python train.py --n_mels=64 --mask_ratio=0.6 --decoder_layers=4 --init="torch_default" --max_steps=7600 --warmup_steps=220
Rows from block 4 of the encoder, named by matrix and row number. Rows with one number belong to one neuron. Each number is 128 + 24 x the weight over the matrix's rms, rounded and kept within 0 to 255. All counts start at 0. Numbers have three digits each.
# gate: MLP gate (encoder.blocks.4.mlp.gate.weight, 1024x384), inputs 0-76
# fc1: MLP up (encoder.blocks.4.mlp.fc1.weight, 1024x384), inputs 0-76
# fc2: MLP down (encoder.blocks.4.mlp.fc2.weight, 384x1024, transposed), outputs 0-76
gate.932:127123129124153142140127137126153155136121126130128150149141115092137124118122136109165105156134124136112134130122116129127140144146108123111120132118123109133135140123123127121134131127116133147132135142125138118122132097125128127
fc1.932:130139126128148130133132112134111126156127119113094130130138134126133108122111144150127154122124117130134128124127138136136108114146140120135129130140110138113142139134122120143151130127127123117148143145128127122158126161112118125
fc2.932:127115128130136121129135132124138123107118126136134142115149133133136132130129133116135121140140149114154131136107112121132136127097141158126138143130138133131140134124137114118108144151119135118132128129135133133120151112118108134
gate.933:121144150157154123119143142104120145150123122146118121131109138119088146136145135123102115136119147106111142154093101124126159164141103130154083156135121102095140139113111085114109156114145152131112128142146143142115144091112163087
fc1.933:106136131142138146149095144110112107125168116148184116096094141117150150162151124142122106127155162148122145135143143114107103103132117094103116116145136126157127144127128160118108130124065152131126112127172088154134130127112133160
fc2.933:126099142128134118124119143098154103136163129100126108179131135170150139161129110171144144159109096120150111147161137083109130118128139124123140150144113169099114117144141108140114118143091078149149096130122143117183208096140101152
gate.934:141124111080138097117141123120148111115127115115149151138160148120123125124144134119117144144123126120131108111115114108124162120130139138137138137110135133137122139151125141117128138136159151154173122123118138143103126128127146132
fc1.934:114146132140130159125115128086098147123089172143107131143129115156138140144136121122125135119137134138138190125099111113122155138118128132137146115120109120149101144124116150092156093133169104130132142101127110123141137144122147119
fc2.934:137108128129148103132138109120119129118144131120155115133125134142149139138112117126115165127104141151154126126130136134124132113130110107163139143117116120116131125110119151141105131122107135124130132127104126137123106113129152159
gate.935:106108137134090100150110109157132111112122146165156132169132103136098145124126123161110110117128156160145102152119117143133083137115150137102120154132151122157095142126100101131109141138123134146093124140144160190135111151120135116
fc1.935:115147138134174150143129143119142119105126115105128122123118156097123148155114132119159126148129114114101169156144135080121171135204101148138155118094122135101143132136120106151147089135087140092166156114134144060133098102132101143
fc2.935:126110153132102121106127107104127103136099153137124097122149118121156129124095135151142131156098142138088092124124147187100106155140124122116098141138140152122163114144123119152115146116151148151185106125122110082135128115108110136
gate.936:096148126135070082066124119121154075085147100055131135133147118150140137113140134105181107132152083169103152128094134127080144097149158149126106097140107085056139092165148144139158106082162126177180152165109149093162098148131127096
fc1.936:087129066112101098105127106121148132066118149131184170121149201143127153093072125077108143132187141160138160107192162108126120131118106121143158097142100149126146155118129118112146180139129103106171094104114138139127133087124124142
fc2.936:126154128150127138167131124108106197136124117140129089105139150122119095128124146159145127103097112109114124163129120083130092158108132147161137133133126146177115148134164129108093143146077157134033169104119167118123140132132125135
gate.937:115131125118138141125112128104115126162118130136162124159107106155129109111132153114127106164144114149156140140117172167104178144120133107113108111138118132123148148108145122112121099124154151148141139133156142120130093157127149127
fc1.937:142129131153136129148110115146110164104105113155097123118181134141122162100150126100100152120113144150123138116119108104147119120103116148157129129092119107116104100194115126104128128139088142098158124119106106119150158131106150134
fc2.937:128122137150161090127133136131105156155120168140130088174154119103138128129117115124125119122112149115163108160156120108136123158109089145160176123126136094098143138132134137112137168131119128113088152137133136139156123123114117124
gate.938:159191120167134115132123142158114126106090107160109085148095185131119131174144129169088156139108122133153073076176156129150084127078147122169059156091080143093150110121141135084147143180138137121113136193149166134176184147097151179
fc1.938:110134153190096124142149092112130143125130102111128133138134134090122133114083163125114113063106128099135134125118079143104184147142098113150120151133172078206158147116170145126181105103102127149132150124136171085141116116143147165
fc2.938:113165147111159152139174088153127103180180151143153172160104056082080155168134143111155135139184114119149107106155130101105108057092148115124161128141087133132132158123141083149082096141120185108115137142168119126062109106191087121
gate.939:121151162161146128097146125166085112162126167120146096143119155106058105115115128122104132131131081142135135142119099112164112135147100145112117156137160116114100176128080124111113139136115148139139134142146100147159124121154141117
fc1.939:139147132139112067133137155127115156113142138127112113091155182123119102166159130116112117095089096130138140154101147106136134169145133146102138109068136119127086137100124170157117170061102104110148141171089108135166124116152146120
fc2.939:171146142100103130113108078127081125134159094132102171132071067142110147159128100107098139128126141172185126093120112140134098134149141171156107121142135129125056121171106144154093133149098111128121088130130137154173120111122131135
gate.940:183155172098142097105113161147127152158112166146141125102112110152097129141146114143111078140140144170121139123134120137145140111097147149130144108098122105127170101160085099114131110118117135115138092139163110154119153154152137187
fc1.940:156134136175108143144140113098170097089123112126164127115145144113149107131125127118153161119105123094128090122110149142113120089118117151127147119110131165145151111104102148118110147117137106116140156072070145164100113141128123107
fc2.940:137091102127167138114097081129116121163133110144143132137121102098134148159149134138145168143164118112104105152156157143119105141112136136119131083123160118118141076102172131126133150142120146099126090122159091151106123119134150138
gate.941:098105126137133158140118129125124127160103137163120117089112122103151107159172119149111147110124078142145112137145122132129143096104140109142099113134113169136144134099132133135107128113146115157133120123159106152103160125106147145
fc1.941:100130138135135141119131114135130144110144099097169113130160160154131166102132137144121121147143090095099101100130137161130123150127125152126139141147135126125089140101105126158146151088138109115126158136105109149145147178135106116
fc2.941:157109128102089112126099109155113137145129145156166122119124156117143119159159125121121148119108158135153144126118143082107131130137121153142117139175146102118127123112110085132123146086136100130128151140110145102091118125153107130
gate.942:155106155153161149159099108124112118157160082096118140110121156138126140070139176129120085141115118121140137130134089126115133128142138153110138121123146117159087123122125188155125121193102116127114122130130110130085138131148128155
fc1.942:180069108109124139120076112116117152102108127180117131124147109112116140113134103154118112093136154132149125111140074136135143147121152138102150132122073082096130142129120138117116094130109123149127109105120148151151113120172146106
fc2.942:113133128129130110135157120117148144112110109122106106127121117156130156146135133109122119146165150159111107134120105119115114114108108131139089128132100100148113129140130119143150192122115131101121129131149145108140120186105148082
gate.943:175114164159093135117053115149182181151099165166155140164118129112111143160151160140146109158135130164172084103129159083172104111088124134123139082103162166123115117136107119072122139145107167153152158158132150140040150134066176138
fc1.943:139085178127090116142128140121128127175111063118160097083063099065102114104095125208136144107173120152132124137145080161125176112129164098124131160111161155184130155187175156164135133126101109105110108138146153126104172109178124124
fc2.943:134198094106143122113159128093169169119134143115123122083100115142163147119133154084107111136166095117144173110148191118102101130131094166092154121155145119139174107059129181091171119085104170131151102177160144145136135143135187123
gate.944:131075140111116122088144152091124089112143125096111153114098128073160155155116132147147143099133147127129159164149127174172141131120126150186173054130125116108148152121150097117063167109136093147131150149097143117122125152108151162
fc1.944:088169137150088139117085133075151171118114089099122146160117081208128114145119172116156089103168126104155108085136141095114120082125179123082162150177114150076128155147156137132153095128148144149134112138139099167126170124114125064
fc2.944:145110088119083088156131118120074104151143137144138118168134131116121116162100128063111156156094120172123167135155174138148077151141085136084148152128151151113157120084126123129130159141117160153134150140126171166121151089141181135
gate.945:122124098143144128122138134095155100108139092125113113082157130123097144123115130143094128124139120136135165100128120151144148136164105106130104118133127086131146154139132161157102128086143155129114148099116139106146147125171119119
fc1.945:140121176126145115135133089118118138180130123110142131151088120120127107111143160134141147109139119137144134155087139106121129169117153139116135125164145122132139154148150145143139093130111126166115148122118121143139124074104109149
fc2.945:164120128144165131119126111142096128130121129143103147165123165107175146138111117114117146160120134130113163100126130123101144130148141116126170119146134126112106159142103119143138153152115104137112156131102144108150122129132126104
gate.946:157106117082124133160124118157114126126151120171110174102128169187110115117124146140115084143108117106126138119138082159134103105115110136064092091118110135159118091126125107089110180152113144131120139086152112081088096096101144155
fc1.946:123092145129116104104184135114105094097132157111119130117172101149115145122126186146178171141131123133112081077127158131157149097129085082145090125125106106128201149099103176166157104117179110084101117136065127151121127155141093100
fc2.946:124135125106138120148052137116163186159148163108124083102153151064122157117105136144162117154143113131142140133133167100158103162128123127148132134174132129156146112104126128080106123096087107129123120138118152124149098161139165153
gate.947:126132135142107124112163107129173153109113157132139142120102120135137133126118141128163094129118143126143101140115119123111128168134133136123147116128141115105111156098144139131109113135157138125092133132144121129117123140116089079
fc1.947:124121132122139102143143117151136140118115118130140128127122140145143137138128097127113151141143128132132114122143117131133119092154117117138146132124135136116133113142123110164147104111143132117157147145122115126108131139114136129
fc2.947:119129134135122133127148145122137124140138158107124107145139137130133147114127142138132129101102136124132159139135119133151139109111110118140128118127123098110100129107133137128129119102132141132113143137128134130140097134112138111
gate.948:129145079104100092137140143146076117166130133142133157186127125123104087111137108067152144119143096163110129106122168105116100167137126079126135146113126114132127100113128126158117163138146133123123111121135139111104080108119121131
fc1.948:184111180127158150107099092107116093096110127149088122090161117135212181116117109141119112113123127146130128123160114173101105145100113133107095143146098103129149144121138133098150122109146137129134116114117115158104138116082164114
fc2.948:074116143164123161074125196099128108191161119124128129090138168094114118113095148137133145192114131127108135119131167127138138133122111154144121115116162115143097143094138124148095165113092089112130158144152092097137131139162089147
gate.949:130086137139081141120116145111101129149134100138082167125138087128099103127140111075126061205144151138156143098123153099104107126080146149145089117116102123171121085128101133119154145158071112093103172134198131135146120172104122063
fc1.949:107107160133096176109130128143100137145136113139124161130093086101087112126129082090119081199165146160160145102144160116133115156109125146146099107130135120154135096120097131116123177155090107126061144112166139150167106168121095084
fc2.949:118098140168126099179116131101093078082176136136117141105075115125094217150124132130161056162178147118155123147109151151060128143151114183106200174083141104151154165113088167089147130121119129180139152120158136129182175118100116145
gate.950:099117140144138109118137116135121119136084162136133162113108115156139130126138129144126155119133130085141169137087191117102167147121133075075143107081152104092154143085150094115138124106124116193134081113132135179095105130145096137
fc1.950:128166143098137162123182072144159111121111115107140128108123115136151129138142137098135138131137089121140113093134103131144129125093191161190127171133140151136136103120130111142089153161145087155139081132104126123142158149145154143
fc2.950:101132106104149125132111142102103112084100087118133149123165077123113112117135130062156141101139150120104102146162119113164094149128141135164127174197129151159129196150123124137160125137172112105137095131140180101163123173127096100
gate.951:091132171134175136107116098145128136096146095136129121084126156139100101125107171112111137185126133121143146115151155116125100161081119109171089083153151103142157143108114161105149108148118144162109111122122121130122190127129088145
fc1.951:123092090098151114111124109129095081130122108132146137104184139147145109119150115138117189118148095137138113122176125132162047145142127137155091157142139133106087129144112157128146144132136122104124079098177126149097140094154101111
fc2.951:166103087137093058145137149111113150120150198150064125156123101114127091152131133122137097149070129138096150118113121126147126108098117120116152138117083077093119106129160122125163056143126153172148150127084140077176078127098128151
gate.952:102130155081127131118186133158098116114117144130138113155097163166099110167122127103091107121112166147119121141119111139103127169122138158178124100163132126113117122143148152105126103138182139133116179086140129138086108153113110140
fc1.952:126122103196132105117086178138150145103160104137148159116095180094181089102164119143165112084105123208120122094115165121111090134138132102098129142108136135144103133148125123141118092159117058100094137106143116141135161157168127129
fc2.952:135114085137104126089148119155084188122197154155104129124098132134146118119120144117089125137135117111142202146102158140164171154149145078120115151087095120132116152180093110153103142165131113113130142163082148108118114091123123147
gate.953:148140112163146109097157171135087095138136115124118103128124159153080127148090123143143169122082143126116112101156186140170119126121110168144127116111102143128102132107169145152101185111090120125129129146111115113083111166142131137
fc1.953:084136119159138109181142126164137128130110119087142187125081098099119153095115108156083112145076122128071124138085093156169117143173109106126098124126122175105182141119110166146137104106122082105111099124113153104105138115137097133
fc2.953:139137071110148131205123125150123114124058154113161083112161146136139123166179091117154143102132158141153147110154078134102145084120145149079121147144168162102095083175172132130145105127081137162164128108138159126111096153112123167
gate.954:093141121134103125142156113124135130121165149127110162138141115153137125101132143119110123095085120127110131120141127098113105117108148115121113102117106131133100134131144101128150108139131151145133137121140140145149120128110152173
fc1.954:133089121133143110124101126136129137162111124127094155132119179159127132138140122160121124129121153127122150104127165108140104128124151106121131127138138119128122091149138135099138119120096104112102119105123130156112136129136126136
fc2.954:133144142162119095132148171133116134102131129112141110130142113131142105124138110113121108123127126153119128112104123135105123113134126123116126129122156150154169163113098147126116133119158126120138135113155128147139159132169096128
gate.955:066090097142125116125128105149097121125128098119104171171141130102110100109147166111125138156121128119131144161109102105088146147108127154129119129121115125135119100141117072142137113105100149121164115141110114075109145142122166138
fc1.955:112127137098139144115109122139159111079176162155157115164158149109142105107145158072115088165127128170136102130162102128128124106126116127124135161115120092118103167095118168126095153145123124088092143120180117115135111151109145126
fc2.955:132128090169147148129135133109163135135162153138122168142096139105131111125114142144151121131140153148185127143117114140161129088113124122111158140120066126151127134112143116117129133086087105141107104127151205138142118086107144119
gate.956:137110146101153092138120151156172132099133131136152152144134124168074048096117107121106117121100164122131171132059146095168065148136078118128165156165120130107150102166116069109115111092147100158121089152138127136121162162145181164
fc1.956:118080104127125113119116140151048134151105145087124141126136129114123144156072139139112133136113120147138155135127116110117139135133127097145150121179088066149141139131076182143099119121141166125097093161096095110155109189110144149
fc2.956:165097160161146140121109096104092149162141088169117185127139115120127129162108104158118144116142148151146143129132157141100154103132130151087128124107151139100181107125119102138141097104115078139145110118110151121120144150140139119
gate.957:122140128133135128109101123129128130117140119123137133139113119126136124126115122108127111115133121138118125128104147124121130131122135134148127124130133130101123116127128119137116142122153123130123113130118144129120128126124123122
fc1.957:133122114124120128133139132120124137143116135135123127115125137124123131133117132153116136143114132122132131132157112137138142115128126126116142135129131116140126136124128131124121114130119131139139128122132124127147120127129129117
fc2.957:133132152121139113118131127149122136126127129127129134121138123126119132135143122113112120126127140126127133134132122125130146126122154127126131136118119137132120131143114108135118126130130132130144123130118125140127127139141128115
gate.958:084103098143056163156107074143159096125092149057128107108104086064119104141123132186118195053130143160184152165158157102120024132167073136167113143112128105076097199133122131091163120145119152148120103120109109111065068163133105097
fc1.958:140112117181099102118153137134138116099099147118106093099068139091146163118107115179089150123108095153169142146115138078137091156170131151147128163101154151046117180138156106128098152110099148138105117122118114149109140146131090092
fc2.958:128078142098150164159111136111142129149119095100147125103134157124103086148101111163155173147118162117110135104149125114096069128117127114127086134105092108139106149124078138100145066061095136146079216159171142152087084136138101090
gate.959:147118124109139137164136118140118120099112161112120134100107108107113142155147112122172103167135130131094127178143120117109141127096116087098116100168147140099127131162081138121177121069138138128147133112163167110164103145170136104
fc1.959:107123163176163106143154094139137133162138173149143144131115115141143138123126154140124109169091144133136120167097123125109145107138095134110135120144157119120166159114130134141146104099127103151116132188119137137108147124085132127
fc2.959:165117158147129122112141139103155067143116123122145122149143122134151165158108113138140155080136137120136156138115094124102151160132099091150098155143126108178144135116142091122114137112128130111056099164129137169130119101153141167
gate.960:143138123173126126096090107093126149100161077118125157117142129124132141098158130128126095128180119141151096124125148133139122170121096115106100151121126071146106120153174112092092159087135068117149115137118095136155153181128102110
fc1.960:093121157122118158152158108202160118089109093114111061141121101120126122162123127092098123109118128089108126126110099126138126124173130107158163135132106163080150151103104138139136165142118138158109126125099134163123100106100158143
fc2.960:175170111141160120116116115106187138149141108154094100113149157148163101134102120128106149140155168149171145126153175111134135123176122158072143123106139155163136128121138159125064151115118107084114145115147119080145144132149159141
gate.961:155089161139100179151165119139102121084160136101121113104070142117158079151159133117127091165160131133199118128151140150156159126103147173122126121112144133148120117123112112162122113141189129139152108133075109157155130129099097119
fc1.961:153094091131150153158116074131125127109146137144108134133157111128152126106145111123145124126137098108119114129135101157095144124120126134145143149175161101118143101134131132155163077111145127099122084136148120094158139117146127123
fc2.961:161100115142104196124114114116088099135118118129124155101143142087126114162113123104161161134135189162156123120092085113091100085116144119117146124146109119157058044161154110133096141102137147159151147129141097096117118112107121131
gate.962:099156141107138107069097102117099158096150106086136159116147174152212159135137167130125083141165163104160101107216091173139150127201109129122145137117148075215165121144101158103121106093129118083120126131116094123142159138176143136
fc1.962:097123086109087203147098110107097147168199094117109126168072174106130096171082126075155095117086133099131145093126083181126140106132086143045142116131144163113142145071117065145132133117123098167116206129162135140149111084139131158
fc2.962:169146141128149039158137095103123094106112118165105148071159135137108135049178113189126129120125103159142135101123150139069115125118140084145126108176084097125127150195108140116114149166119148146137096148128120063123168152110141129
gate.963:138131113111159123135129154136129119148142121119129125151125108132140132133132150133162095133148123121137117164125125110119121145118120133117137135148154131123110162145146129090130146113126094125127115151133131127133151156116111123
fc1.963:093108120112095178173143104136146123113084157101128128129138122074094144142149122125129133124110125129172133095146102147120140106105125120153129129133121131143140103134112137136125133140120143079108115106130107143116110111126130147
fc2.963:153130136093149111148136098086140121139101131113147111138178123127136063133123091111127066125102139163098112142149121165109113135141110097152129117146149135110114108131099126092122157126106135137085153126129109095125130121168135145
gate.964:147126130183142127107099172191120139103092144118136146163110086114119139135179126176101113139136160102132156121135106166130161165163136130122112119178120133119115139110083126100115142156134134112077098122098125073153124165101158108
fc1.964:110117121121128126098115107082167117115179099113102150124152179150094132151080118138153163114158097095099107134123086108129113045102098117131203101099107134162121114108169122170158084152130138102196153149171117152124125104190150135
fc2.964:129131117162122117095159152149087132140111111154127107118145134108117137080105148129186102126122114129154101181140140130116133129078121182122090148126144108151100120084120140110073155122126116123106151149145119107157132122136135145
gate.965:104121172155123149146064121162157176151146106095116156129112134095165124143150159125191110103115163129106094121097107148146119133068129128097141083105142129138166098156134134114081142167121136170149101133175155156106090133158162087
fc1.965:107177063112096117122128111140161160141130155160176096096146131165136113099166155088145161112141126141164126131145093091166148100144165132091110202094075085157146187167108121083128093115123109125143138103134108184173113064109112100
fc2.965:173091172123144139097128163094175138117134138114166129119127109144149113146150152135169129104138142116151155103145145083162139094114129137144096149110108110107107159136167132089130138147159137134157164112156105161099136111125166133
gate.966:167145126137145080117209130068087099153148178103104119169110129147162136138148102136129116123163132113180130115160139109134127079142128116141123148113174148117139129120170136104056112129176126148096128143111164097102151180146179142
fc1.966:093106119129118169102098137157175178102123131166111106115144142166126120140115155168135145120139128150070132165111142125151155111145106141173152120144130095137138108169079142141146121138144111157099114141093139186170144116097101096
fc2.966:113133156129157130096129179123110166117138122129112148140139123137114105148139086135128139102110129110133150185124175111160127157140148136164156156156142137142117119126089139173113123125152127169126146109099133091097117132104104119
gate.967:137069058138095089072115112120158161127121107084128155122119144132119158147123162124134136129126125105122062172083097111129091116130143123149146112145079168134144157130134126172130173080149180161165155160161136067146156126150136075
fc1.967:194135092146146099120143103112079155126106087163101171175125134178118148155126147171102144130183056168131130110120137099100140137144142163161100123134091151162147103153110140085105084118122075139138189101147100124101127086085134126
fc2.967:120129128113148176147137099101158144127156091125146143108106115136168105109130143114140130106152160154143141117179132111167173125146103144157118114191152155132117124046091126111127071160103161125165133086130151171139093120138112117
gate.968:138155132103117117115117133116159107133125115138123118125111127108139115116136152153138140120142144097132124139123107141131137107128105101136145115144108128104133113130135119111122145108132140130125134128118151141130138145113102108
fc1.968:124116100130066132124149139110132122137119125121135109124098130140127152132138143130101143147142134118132113139129131122138139119114090127147164113102120135124135112114150114121142127153114157133099132123116121122146148132132121128
fc2.968:131106113136123137119127134112137132130146132112119108126148122115120112117126124104130114131109135125105100134118125106136136129124133154124118155112119141106153130136124108131141116137125155127125097131110148152128144133095125123
gate.969:141111120135076110084076108085169106127125131143173161105113150118173112122118105149147137154099131106129114157139147116123110132109102142157119115159138115126115122097158111187136143151113117129076090152172137142122153153129155136
fc1.969:117148084142096120086131100077138136110114126190112148147105164067149101163144127149129142147083128113100120140104121115165114124100108158142119130159163119109105166110157125147126132110112135105119122139120146146178144159143093092
fc2.969:118126083135108078164099128125145131147129106118101100169165192150161100129167122133137152092118137138137129097106112137105168134139183080095146129135154104158163107144173153093131118089160151159121126128137113139102117150091161107
gate.970:113127109104157107133159108108107133113073155127160141150151144165099130111121113119130100125144122116067146147120107160103107128110081135132106128135169182139127143125114126121198128122128114169150094107119145099131114134112128094
fc1.970:116118122141128162150124114124110102136117115138115122118123121159129173136127126159159089120149113118116156143137156119153130131123082110065138124117121127075117129148116121118161066100126138155187187103136144098169116136122150145
fc2.970:105158121152114087101112108125160115129098118127141135145105132116137129142107124122175121121162095083143139113151113144134149119134165093113167177146129092146134098100105115160120108142153117114122148130126152133113096133159172107
gate.971:115117112130117117119135139133108144122123125157149128133106118119108109135125171113119104151146153098122152151086163140166138108139131150112115133122138081100140149166096120143082100118138105165105139124107139128122104133106116082
fc1.971:137106128171117153150123106133120153095133127082137119089120140106136112148171108112126096157164095105143135132136141109119124111141093141116072131124104162089148139099120128169145136120133118188123126144103153111161131128097149128
fc2.971:179133143142106143124141128126136107124130126134087127144106132151149140140118096118121125130167150122138080148140143120102088157142099116132117128148126122105151127106152118096139092150157086136124099112161150151150134105095121131
gate.972:087107155149125147111113117109123109132092136057074130124097081162129138132130129131128130126120107118161114134136127189115152128111158132109132077133154118104076135146126112150108166114152130122094139161093101147118132127107107149
fc1.972:127109128075121121105106110127129152149144134158083108129142146142121151143127121116142133126139123156133130145166137144127118140108123109139097129137143224144114107185108112143132149124095111114101158104111134115112124140168098116
fc2.972:190132139149166129133158156144151093138153162115138142146144129122132146094096127140142106107141112116143150147156123154120123118128146135161142109107122075140154127112151155087144128141148117112106134115152111103105109095052123115
gate.973:128142147118113144136149094094163104146101116123120173142028115123125092138121083127156081128150157137112118116141094103164130140110116148148150112122135121110139131135138118131151147129101138156109049187134114109144145132115147081
fc1.973:164089167132121119138127126148115124117113073118145087130130161146116161179166155136088155093119147079150113134138108115127122141138106131152120101116133086114123130154115124084152120084177167114151102080148091139139111119129140123
fc2.973:151152076101079108097108138117150117137111130182110113138124135133087074170122146143168148164155142117141114130134095138130080151101152151113145120086106169086115114173102152145129179138092118144150130117166111091112151168169176093
gate.974:151107102124154131110095144122142075170148134087179180134142167151142113161102121165134150104095108117172142152173123104083097128124130146116107143098065078152146104115106155142106220156102139140089102171154109106153170120118132085
fc1.974:102136123134103153071170152114123165096096135160111113140137103096138136110066138098117164116134127156170111067159145095084172124100113121151147075118109158106129148128108117175107119127075175145181080164119143124156152091140133128
fc2.974:134180126107099087131130134110142125153105161110061157145130162147099151089071127148127119102113123098104158065129114124128121153139091089104119155101086125168168154088155112081138096147113131137134138135176166179119113097182153140
gate.975:107141112148142124126162099168096105130152134140128129131151113067154153124160193129129146146137142139095122177161111132193086105155165160047123110109135134147141110145084155076145130143157184105051094125166124074140099127141158151
fc1.975:177116130160150087160135105139142172131154119104110147071102120136170151118133099133143140156134114097161068156155149148135130138129114145122154163156126117126102137118117078173115096068122151140136093148139113110120134149125127152
fc2.975:103118147152114132094096128134080092157134133136105141129155142094120136102146152084093101107128132124139142143130130157138124163125154129122096104134147202126118124138119127071122126107109131133157083117131117099106146108108144163
gate.976:092098113152104167123048140135126103124111114060131176157171107192063115172115121094145137131129115110092131122137138167110113112121138157136159147118123115158111108157162101102120157126075190087129113117127099132130132151160144115
fc1.976:131149102105165119098060101167123098130160122085078185152165146129128146117117079145114092123107134101150094148119087122124105119153120162158159146100135124162105135096165141087150103112090132130142121144150141124132140155119080114
fc2.976:107118166104155145167135119139183128103083162195127134134190110131137097128109087105113125099104169184147160126154144168100093164105133103133162174123104109100169137117149073150126123185088100095083101160065175111160117113149105170
gate.977:151183093156135133126090155175088118128108092109110132141102104129066145094127112099102088158164074121097096084106079119153113117121120123152115137127109086118071147153127158153095126104130171136147142084091168147135154113117183125
fc1.977:175120192123103136149104162146097142141132099105115132119145097114076121100092129127086092154134139132119114148099115104083129159130084149154110110125103070112085123117153141120178195118098140147108151131114122117114155113114182130
fc2.977:137095140104169133133109106119152146138129128104123144145106163142193174108138151133159109093110113111126137180217174125096110122145186144102159135180125123115163119143136133118105136146073130099173151160153106163132114112107127124
gate.978:125126127130125127133127129129130132124118127129129129133127128127129125124125127129126124133132127124128125126122123127129128130123127122130129124125131125128127125125126130125127129124128130128121132131133129130126133124131128130
fc1.978:123122128132127127129129132131124127126133128122131133124129128130132126126126129128124127129126121129125125133130128127127122130127124125120126128121130129124125122130130133126124130132127129128129128124124128126128132132131127129
fc2.978:132127129127128127126131132129126125125134130129131128128131123127128129132128131129133128129126127131126122129129131129129131131126131127132125129125129126131127126130128128130123129125126133128126130120126129130126131129127129123
gate.979:142116102098169128167095107153107066093111136123137101083094101105166110118166112138116131133111129120109117141146076106118120126157134076111101178104147137093115080078136115087089103083096090136105128087125163158090103130159178153
fc1.979:142105143159124074120135186098145103127139093160148137133145159136194149127125129144155090113148104076133165112120161069136135074131156147116108112093188114107108156125111137151091148149139119095099154159136150140129130111076095077
fc2.979:154147103147073057160146075125154108111130108142116115156181111136089149172137179096073186164178090115092063166115082171140123083153182187149093156173121113158127106151122125149099189140157153148173095166094102165173189154122105125
gate.980:129138139122157125134106125118097118130133154151113120134116139100117136136094151143091121128135129110112115165124125128099113093140131108136093142135115089153082105142127132140131091107135120125143125149137128133133135141119137120
fc1.980:130097099133133148120150151120134166148127131142157112091137128132143110144136121102141125140106134137140107151096104129126117130120120112098122120108152119129130147137148122142144132138126154152106123119124130143130117095112159127
fc2.980:123127102131132103141110123106155123128153130136133117124150137106165153128113124119118143148128137139144123142151136115129127117138107108133144113108128143121113110157138121140138133121156118099144148124134116109099113122105113148
gate.981:101118175141123097128147138152107117172105133133095132130161106117104151120145152137114099187154069207162192114130146111111098116172083151101078141134154118183125101136135186122167120123123123180172138105101169129146118109121145120
fc1.981:070111149153124102124096153159172140151133073131126109120150123133131161159147136186150137121138108161140129107131145147118096153174159172111083105140106132129124090116145153146147129116115154171167132158130135096125171153136092087
fc2.981:113104171110131170143117113138153146158181140143115153161130147111123120108066171128112104132116151119079098074125112126108152087115141138146116149137130139147140098096117079127125135153061110094098119126166123130094092120134094139
gate.982:156089116147106163111126090111120123094117117151122144146117152091104149140123123109142124141127131120083136104131112141123129097089125140151109122119115105104149155181107101167117137123130107151117128161125125137115158132133180123
fc1.982:108167192129137163090111091138101178121136132180152127152160106073131128100104158144076092157165109106104115131095147095167065153106101146110165159127103137124100114093126153103122141157119098128127098107149119125144075148138120122
fc2.982:128109128125125092133149164122120111168133146099129123136155137149135135177097144132101113131084171150118128094164131118148116090140143160180133107102096123137100120118128135106142119139091128151101115126153103148098141130146123139
gate.983:155161133120160161146104121118167123129128121104154153140126109127111144135114142131124118096153103135100129123164137159169118132151104097102109081078116126141100124105124102131104135148122104136094165186115173121188122136118154142
fc1.983:119136147106121134138112176156126125157116108107147135135119109123142147108182091166126115113065154107148126121094136109135129147098147156141136164137119120100132124123131160114117105134166146093118127097083124111107088124130138109
fc2.983:107101112146160117173143134128096139100110147143136113086137143166112158124149163152107161144134172126145184096128151123119149131105133077125054086107190121116148131097155116132135124151072131123114119150157133117118141126150171127
gate.984:167118107123105143148135140131164125114137149118144145082139122109142132100105153112110116107127156149185126101125100130108134136121134126136121122142148172154140095150119161102054094139096140132149125118122136118148118116159127125
fc1.984:154106101178129104119120151152139149087138125139153105105132133146093142101094161099119135167172146153136145143130137143140112131107138154148126115162110131193136141118134161105107122168109113102099154115130101109138125149146130100
fc2.984:149123112126130142101120134121146117131139143141149126129108138149117138119169116104139122138121099095118150122127139137126150120144102097121140155127121143103142114142091131128134138149143117172081112119130121136108118122129117138
gate.985:122148141139141105084131160146139187174129100154109137108109122127102139119155139109107168162111080134082167136143157147162133118127138139147111119121123130149121128126140113143117125140135141163072180111138118108086067126083148155
fc1.985:128127141107117130118158133148080103125112138126120115172117130133138122142141085156099102124128102080128122133114129150143112126099151120084148119082124097113091073143151136153132130172139141134161114115112108127151142120115117141
fc2.985:129148148117165123123129150168136133131101078128115160110141120126087117128129094151132199124159133143134149127138086161119126190154127171131108115122107127154141121139116062098124118154128141097110141102150094133105158105154090139
gate.986:120141157126188158145162136130109130122131096133158097137170115115152154091109121123159156125135136144149131135061126111127125142137151119127131140121137131073140104108114130100103151143160158129105181152148175157146155136102157154
fc1.986:135115110123122103101085112163154117139157171130140143146128163148160118106174124134084172091095137153123119122106138130092105136104078137148148147140156122126093113092120102158112089113113106108090115111126094104121114108111134084
fc2.986:132099093146100123105124088122087116145104144103150118122101150091143096143093133086132173132134121123108144115124149182137120097122105138122133121141137146129121155171114134116170106123141111159126153124089100115121173131136152136